config.toml
model = "contrastive image-text model"
image_size = 64
encoder_norm = "batchnorm"
text_encoder_mlp_ratio = 2
text_encoder_head_dim = 32
text_encoder_bias = "all"
residual_init = "zero_last"
adamw_lr_other_params = 0.00075
max_steps = 11900
batch_size = 256
Rows from block 5 of the text encoder, named by matrix and row number. Rows with one number belong to one attention dimension. Each number is 500 + 25 x the weight over the matrix's rms, rounded and kept within 0 to 999. All counts start at 0. Numbers have three digits each.
# q: attention query (text_encoder.blocks.5.attn.q.weight, 256x256), inputs 0-255
# k: attention key (text_encoder.blocks.5.attn.k.weight, 256x256), inputs 0-255
q.205:493493474474483521486508511508509517538502489506529485484519503475493514511473475471492487498543520465543488498462526471490515511542519539521487511505462494505496514451515472471517478514539541453512484469510505501509492528488545483457524490501502509507476491491502538516524481521514492545540491501512510474529464518475519506521478502509500488483472507480481551521476522526485488505546474511497487531528500534483517510508517518479513470476506537485529468463537523525533535503537474512528501526485483510511500494528524478509468514516497507544469514509527517476495517516496463471514475473512476499505508506504477531482485500499520525495490503468493492489500482527558500538507469478460522519510490486532521509529489514513502518542493521483475500493486472483506522484512497
k.205:495547503504494523520502500509466513475534479530512501463448510499479497536468495508500525480514480521507505539512480512509536507502495467470522536485505510502497470513541505477497499480514480517501481513478468500488529529490517493496521558481502520488489500462517526494545541473492511501482517496535556502483497469460502497481512496474538500506508530464513476469505481538490492516507487504490469469506512495473523548491508497485515472473504477545477507501530468541484519501480477450514528504512495478486478471516534505502466500511462529474497473531496480495476477514543496506517556477499505492489492487486520473493547491515482509513487530506488502527487522466510535495482520497495543500504507507501522499478483514547508500491496474496496486516452444548527489475479516
q.206:482488493523427586489519506498445482547506485497468492499477462469506548538522530529529482518563475494478479489517537528440464502511530516519517523504482481536543492554476485450534469518472537503481505518502451509526488527453512471452513480476469501490526496525538511502490494491493508553500508505505565475530491532479504511513490497492533494486490506547469494480519506529505446503494511496472515560510468496528486503525539534482511523493511495491478483468523516487524500496512499545526468509516578478507506470444507460511493512465542534512473498466522505475490500504469438448510485459497531510516524458490451485508482482540515512513447474472513532471483469514480496491472460528486498476464476474509513494464477538491477549533547496471543512444525518518499471492493518
k.206:500530457498499505505493463498507497514495578475472503498514526508494466522536500508468513525512451498495450449486484493491556504477489479462509511533482494486497473472488521499542481474510490537488448485490494480515485537471509491506492486520539539490490519500535456484497495524499500503532494502519515487527513480447526450553521542485504441490468480474496481492496514492484519491522460510479438472481495486497559485505497494490499485540504484512477502471467495484525504505504507479519510456518517478512505474475527484470538506494459548458530482530530471484518518483530545519543497520484503449531505501515508509464531457506525518502453467509492511572462497468520496493523492470505537486529523525512561551491499552508478503519498491499485498524434498456538557507489504
q.207:569564467540511516535455572492516526506510478484542479523548505502483449494510496491445477519480492501496506526497479459535510524470531514489487491519495442519509541458509600552533507465417524517492486507452480496490477542516501506539452525516451528518464471501547567540498530470450482456498514469531496537502495473504501513525488558494514470489467532521457506506485502425453483506521491536520508457496468497509499562474502526554458512498543522528477497492515507514505493508490529471441493517532492486488493517536425474481503512484540496484485480492477518492505511477471548492493512500461496467514471497510533508504491473522501503509522499497531466509551437466460499483530513504494521476443495510500496512506494499547474512541436542528500512459494507525496462485481468
k.207:504506525479539464480506478504492480535484523520474544516475503488555482492503506529525488474466517489445484497484481494546522525575522510475507501546514515511534488508483451492519492489569510461505541530502541484506477522522462468530517476514516464553523499510488445464498556515521502505520519483581524482463518534512461491516550535492440498530503472499520503517504553527508477497510473528525522498518470512454511473450519554444519502489541480523534537492467556502470487513506498497533518524493403490561457486468450505489476482504489457488513463498530519516501513492557522521480506483491521517520489492486510519520468473479467460514481476520485539528535464470505485538489512519507478538587476488503505517511517486501455502517508456482514486468525506494537501523503508
q.208:523494522473509519507499486459463509504521498497481525489551480481473528489492496509497516471525441474534485493518499513477508527475527523556481471525492467495535520524494482522470458506481554508512514487493500477536501483480513477499528582471505509473496476535504519510503490506510498522512470502511445501531507491469494540502454543504475446461490493538476517504514492486528492506519473494461467538493487531517564518502505521494477454472509535517481510535492520517500481540479502476502527499546559477513482518503486487498525485522504520469527525524504487478514516529503499514569486509498511493497456472496514475478446547538489497504488506479497519442515471472478451504504496519552514473477507462496496481473469511516469506528526489478487506486502503507508492473477526
k.208:526493489504508514511481510519516523486534529493490514528515491479496517477443526491515489529508494497495523516475470484494488506484493495483476540525506503533467494505477526505524471481528545512469479480528502478447523540513511458511517524518481477512483483456493483458501512470499464491548485486530518498481518500529521521493530527474497498513525521442453465474492528522498518525481465524479495453496534525480537507503541496452494505509506496533540486441500475450506495520496496539542526508491485469525521520497502527491448487489469512545520484469527537488490502556529509435494486456502516474554496483497500511529533503507499506518485524496497473578519498492462495542471460459499509527459488480532495561522451486497549495478510474493480498470482482479542549484460508
q.209:494505490497497542513463506473479436541505492497483479534520459468460502503517487483489515435509537522486515510499495533508518520504523519494508491499518461563516486536486502486477490493507530512509526502459497510479495507505458522466487518538528509479491500517459526521508493545474477462510496527487505482550484554460491486487464491496515463462511549542462548474527483518522479498499523468524504512452471517498466498485527488477454517497481506509525511489452512477488490473458490512552504501535527489561522521468524493474479497523485521474521519479489482520481461474504504502536538458541537484516510446494510472521515559480458529541460506487519524512513475464489515469528523530520505486474497456467507513458456480540487484485460437518517484505463522488539506520514451
k.209:515476509542510526499518496491496514486470534505476494461471518509497498495550491498515526512499494515468553489556521501519533537497509476473468490523469514473523500474471518480542509515448454491493531508549527517527541499477556520528481491533489515510483501492529462491489505485503495495504476481473500511554478446497485531495521522471492513493465501453478496499535452452496464468525478530477462509489524468478525518477491513489498481513561502492480478478478527506512500487530567541499508517497494465539447475463450467543472520497484474500505512516513546503548507515457486496468529510518466518521516488520522490521461543537558499506505488529495529533488522492469532475458476517510516490475543529490472495503474544465504523489515528477492506453490517517503473460519530
q.210:494530489505509509526456462487507529506492519494517507513539518493492476496506520491514502470494487528472517529478482505497509505503511473506519465485508443506535475562518539520453523493443495525528503518494530457468486555507437528531472471510508533521454505477442534479473484485465475490470506496517503528504514504469499470530486506463532497505503513500478499501518496521523497509492538486536507506471498492513453515506480494557433515512488525506511513450502476479520542483476499518507490499484519475507494458517479486482514447475517459479479479490509498550501476456497548494517513492464529562541441468489493508559544478465474487517550504460495464526522503493514514468502518468472527482484489500507489521480484491462530495484475501494512505458541465502526493483528468
k.210:512509528493519484497486498478526537485473483486471515559471483496511489464526475502558517488499502528416484467486524475540502495483524525483510500504500529536542495474504483483511518487492502455480534482515508494499515494524482495553498467519493507500474477500529502449505487499497506525521487463479470495548487521483487516526473541489458498499501484503496531495479470435509474480572477481492530474525535489510503513476458524485520470494492538501500535463497527527483450511520525477487521513512509491543503492493450472494534528488491456510469502506467484486553494450443515522525508492483492502488510512485517528502446469503529478503518472464512519470471483511507469488484506505513462530471512528474470484511513471460444518536501490540506518496536561533485513499536477
q.211:514523529496511531472508488450513522513496530480468547481459486477479489493510489504531527532541451558479523488508482464543500479492495467501491502476480487479496467519505502473492549499492536549467524535492531445454489497465468481515503515439491475487517538479543489517468498467469447499482527479489500505503484492455503505483510518477486539512495497496474512485487476487488464499518509528472563519512484489523572503555491546503531519512511509528564508479542498514538522489492481492501482491535486458513486476465509505419509543516493498493506495467514508506486476475496505513473524445492516514500452476529496543504521499505510506492489508491507485518501509514497465513474477487516453497455523503559474501496498494502551453505506512510513519469528480508495496514492507
k.211:505539484504503497537496549491513480500497452471495515551508542480519481478491523500502549515505507505486464506493502489511518465509465533463498531511489488492520481452467497520503531473502481510486502500508500465539472494458500554478537490521509506502481433530513466477483482481498527513496539499487492476462505526484483487496463501498556496513501476540504512482464499482535558485490468495484467489499458528494497517528463505523453469507445474493466522472494467496477495462472453522522477510508493492550549481516473500450525473535456487488529492463514478521490499504490521535495551481498545445445456452527512541496468496510515471524488476463491495520497488494491474474476498481469461487536539494463468516512501484523501508496472516514475521482498514477485489507512495
q.212:508508502449541504520508490536481517575505504510503522456486488492514489501516493505490529526504535511509504491508470535528504481472528511520488536438447481463537501487447492479516517501500550509475505473528531480510517489486513518505508477515456502495469521521517488496499523553509507518456508475514495493538501502503503512489504497503509473490478473520492510490516496515483484507509498497492493554493505512515535470513469486486545518506507504508521490501491488489512510547508512485495479510490502475508482480513540496483513527515507512513523496506485514477508511510518492533488537514503495472501486530511494476497508532528520513464462530507503497455490515502508482519516521507532489483483507512525503462520476503518509484514485474477496505528499486498492526519512464
k.212:497508479518496526516493494499487480499509488502541478495493529456488516507510515497509519495483459506502491513523512494479489482498471475493552544518494486501516514497520515528465520507492520482516532516497493485532522464487491498466534487488536506464477493472511522510532495488505485521495509507488486485449468472482465499484480497471517510512516536531495531491476504507513533482453506498472527499478493467488511502478468516527521470473480470454492486531550469521491471495467468503514455494521509527542458472473483490466496477493522519520481471480511459475432506522474502482510520494538504486503506513498509532522524488511500495442497534500479479497517486509510514481501482478505464521500485464493478517472510507496480541454497511500521505467508484534489481506511558
q.213:474492541520468525474502493531538473517467486506503507491476453512516507493496531504542511518497504494463525506501520512479516519486504423482507487482504518532541511538525509453522484490521477503502548539505523479480508529546508498496535450438518503513568519562470474497485499466541492494498474472498519511485484507513504464498527483494492487524514502495527462518546525497486500478503523533499527549505511533494489493520482498478499527493523456461470486450530516494527525541497504509483502515502450522511492526465482515496451510488525521462465520523498481482509516481504466486533483422496482528506528461532497506505540534529529491459445454491492531493478510561529512523516466477506502502533471484447490475500504521459493478512529511510497496546482505483486568474505486
k.213:480492509504514489487526491511518494505497484507468495480504528504496513522491506530504534470507490464489479500449475524521528484493525512499547502489432481533507530466513546550513530548504483511513450502487420517544478541484489478521480523510510492454493506490497499505510498531448479499476510501517489531492480526481533484492490516482494481523515484510501518537508543478494500522494447491518468476482482520520493502524472498506488500471476504481494507491454491483464479482473545441507480505492515490508490500500493466508577487498473522494468521519460489510499516531507467506515494535519527481507493504499519495470517439475451522486467476533499485495448503436491471492534503539487533520464451515512488511511493477549515485506482550476504491560473501510516525479533550
q.214:536522481495569494528522515485493532495488510516551507483513525508509530485495525549483484534538494493489487515522483455519497452508458551527450485460503544500528491526495450490508548499454470523504524494492483485478509524444537498500471516509470546507492477445548489514479490488498516502536533475494491452533541467478477491493538492493495485476511521502464509483503490486535468495512536538481524539475502493517561488486481517516500450535492464558501504477534491501499498539501534494510515503486501479520501462532541522470501491538523491479505481457531509497486470494494507523466496518520491495489449540522487529488518525497501489504528508534555455473526468484466496526535502477507478493478506526531467483503474516512526494525493528494476514492509501543513498527523499
k.214:497537467480460504480504486517478478503497489460506533484498533476526511526494515484459524493518494477527513518500482480495523490518528512487486542526487485476539486477516503467477542477449512496485501512464548472516561454512463533509483488525497484470498513546490487482505526524499532476499527502563486498468565520484456513505483475458527529471489510485494515514477519572486516502481488473505540493468529494487518463510530482532486480498510468487523496455521501477481519477484463487544499491462506509514523488515474489471491492519519526501501480508506444508444498487494482544510520514516520487492460486515508507531526486510464516481490506483475513557509490527522540494493476438464446517543554475523503517508490498502507519521535515464538509479556458513519500546506507
q.215:517558499448533519534524503514540501531465499490513498499530517451507472501532512504485536469479538533505494467524504467537575540459558470465520486483471520511524511480499504514504501445557576498500504490519514533459432498491522476525502506493525491479494514514518504482517513536468489488464513475519495495552521471496540542469489516524481506488483520540536514520541488532474517501538502526466519463463507535494507518534490455488517539517519506509473556489505491509486456490483509501515517507554490520502503520444481514498490510497479542500480516544491513525508469487488497529537481442484493483506508482471523446565505545493556507477498501490532506529531517463484514501468514459556468512490515481483474497506472490517539495511463458485467477544406515508506547539545467
k.215:497485508587542497495502528552488513520487467515505519487479533522498521478488478549493451449491471495547498523494515515508436519570457463475505487504552498520536516531492489513563480524501491460491472474504485490553531557457463505494501508500510519519500470502480474502556521479558514514467505502509507543464468522518508505486506510487519481498495533520518514500500528429533518500509467491551505494528470524474484526456519546507513514518502483448517513519484527527522503478526510544480501539490487543523467503448476471521470499468476487496507495513498483475530510560519493517464520501513540499468484490492524503521512479519480480493517483528513482487523476498453436518473490557527512503527508578500484523499500473473504542476535519542523482480505505475510536465526512
q.216:513497532550510538546519486495508485523519496528458493498504500500489534487507453497535525499529500550487487435568492507515488524491543464483516491472526461501531514507495505524486524511505519498475479493512456534473525516470470498504446507482477487512482511515553497515508503503461551477491510477509479455511497474499528555462524486505536545472507448499498483502502525493510461510536485461458498509522514492502497530503489531525554543468534521496551547480527514519513481509483481477470517488470542509470463506494478490467503543509523452488518528454512482533453528484476481486483458486478514529481471530498499504494503501521498549463498514487567469498490508469502516482473476484545420500485517537566450473498543517544467520520484484545513465508530503551509500524494503
k.216:514545519536491505548531485481509486483509541523495497541518556474511462503517524487482436500508506497515456509507489516488519495544490548509505552516515447492503519541483521488493496500466556519489502487469506508560459513486497536489494483510492552489495491490522447537492513504536535477479455466477509485486492494481495538471459529480478484508501489502566505468478511448496526499464469504524537506452457532505451523475523506532487471521489475490480539495526537476474500490501487504520492494538503511499540498508494471473457505496480515485523467536506480495498523533521531483510482497486497508498442496493489526521481521500479476491509504479483514544502451522519506501470509525507455448577494477501522497504532517535520502518515509481474539458481482479510508525539489
q.217:532533509518529486465504466503539518472494501501504495508486494538482511499539500505501479476464484530490498493478502495500471488480475442499497519492547514487546509509516557506460493537519519522484498502505465488534521493485502509508503517492519487532515535441490503505506491512497484498498503535499466431515456511479486487500486531494528485485492485502483498490512468510499491473539453474542498483461526488544451516497514491521518491514481495490510516482541463531527520528508517497477524485478512459534530521543503503456459459517513497499483478528458455535480486513533519555456465505507539527485530481512529505527474480508525520526479495516476478542513516500471488481531526465436502480525496495473495500512481487490477526495512528530521510508533512530515472521499485
k.217:492525534484464523497553500501509507525492528530451528558539493529499536501538470494510562496514494525471513488501541524531543474526455499484464501494510443511540502496505447513489495499485497477498475491510535508477496484553506473545529553466473513486502528497494529508450544517523524502538504482476512528494497468543509483506452506512493528506501478481504482511541476520490475479499527515510483518543533477491502523514528525498518517479494510511563494497528492479478512525464512516512534511493504505515479515471524493558555517530493452506480476527517496526527479457498482522464511474535503496507505453524456547502497505489473518494467516503472509487506523516479509502482524512479483497496525486527493485510494501497520504474513465531521496501520497513495514529512472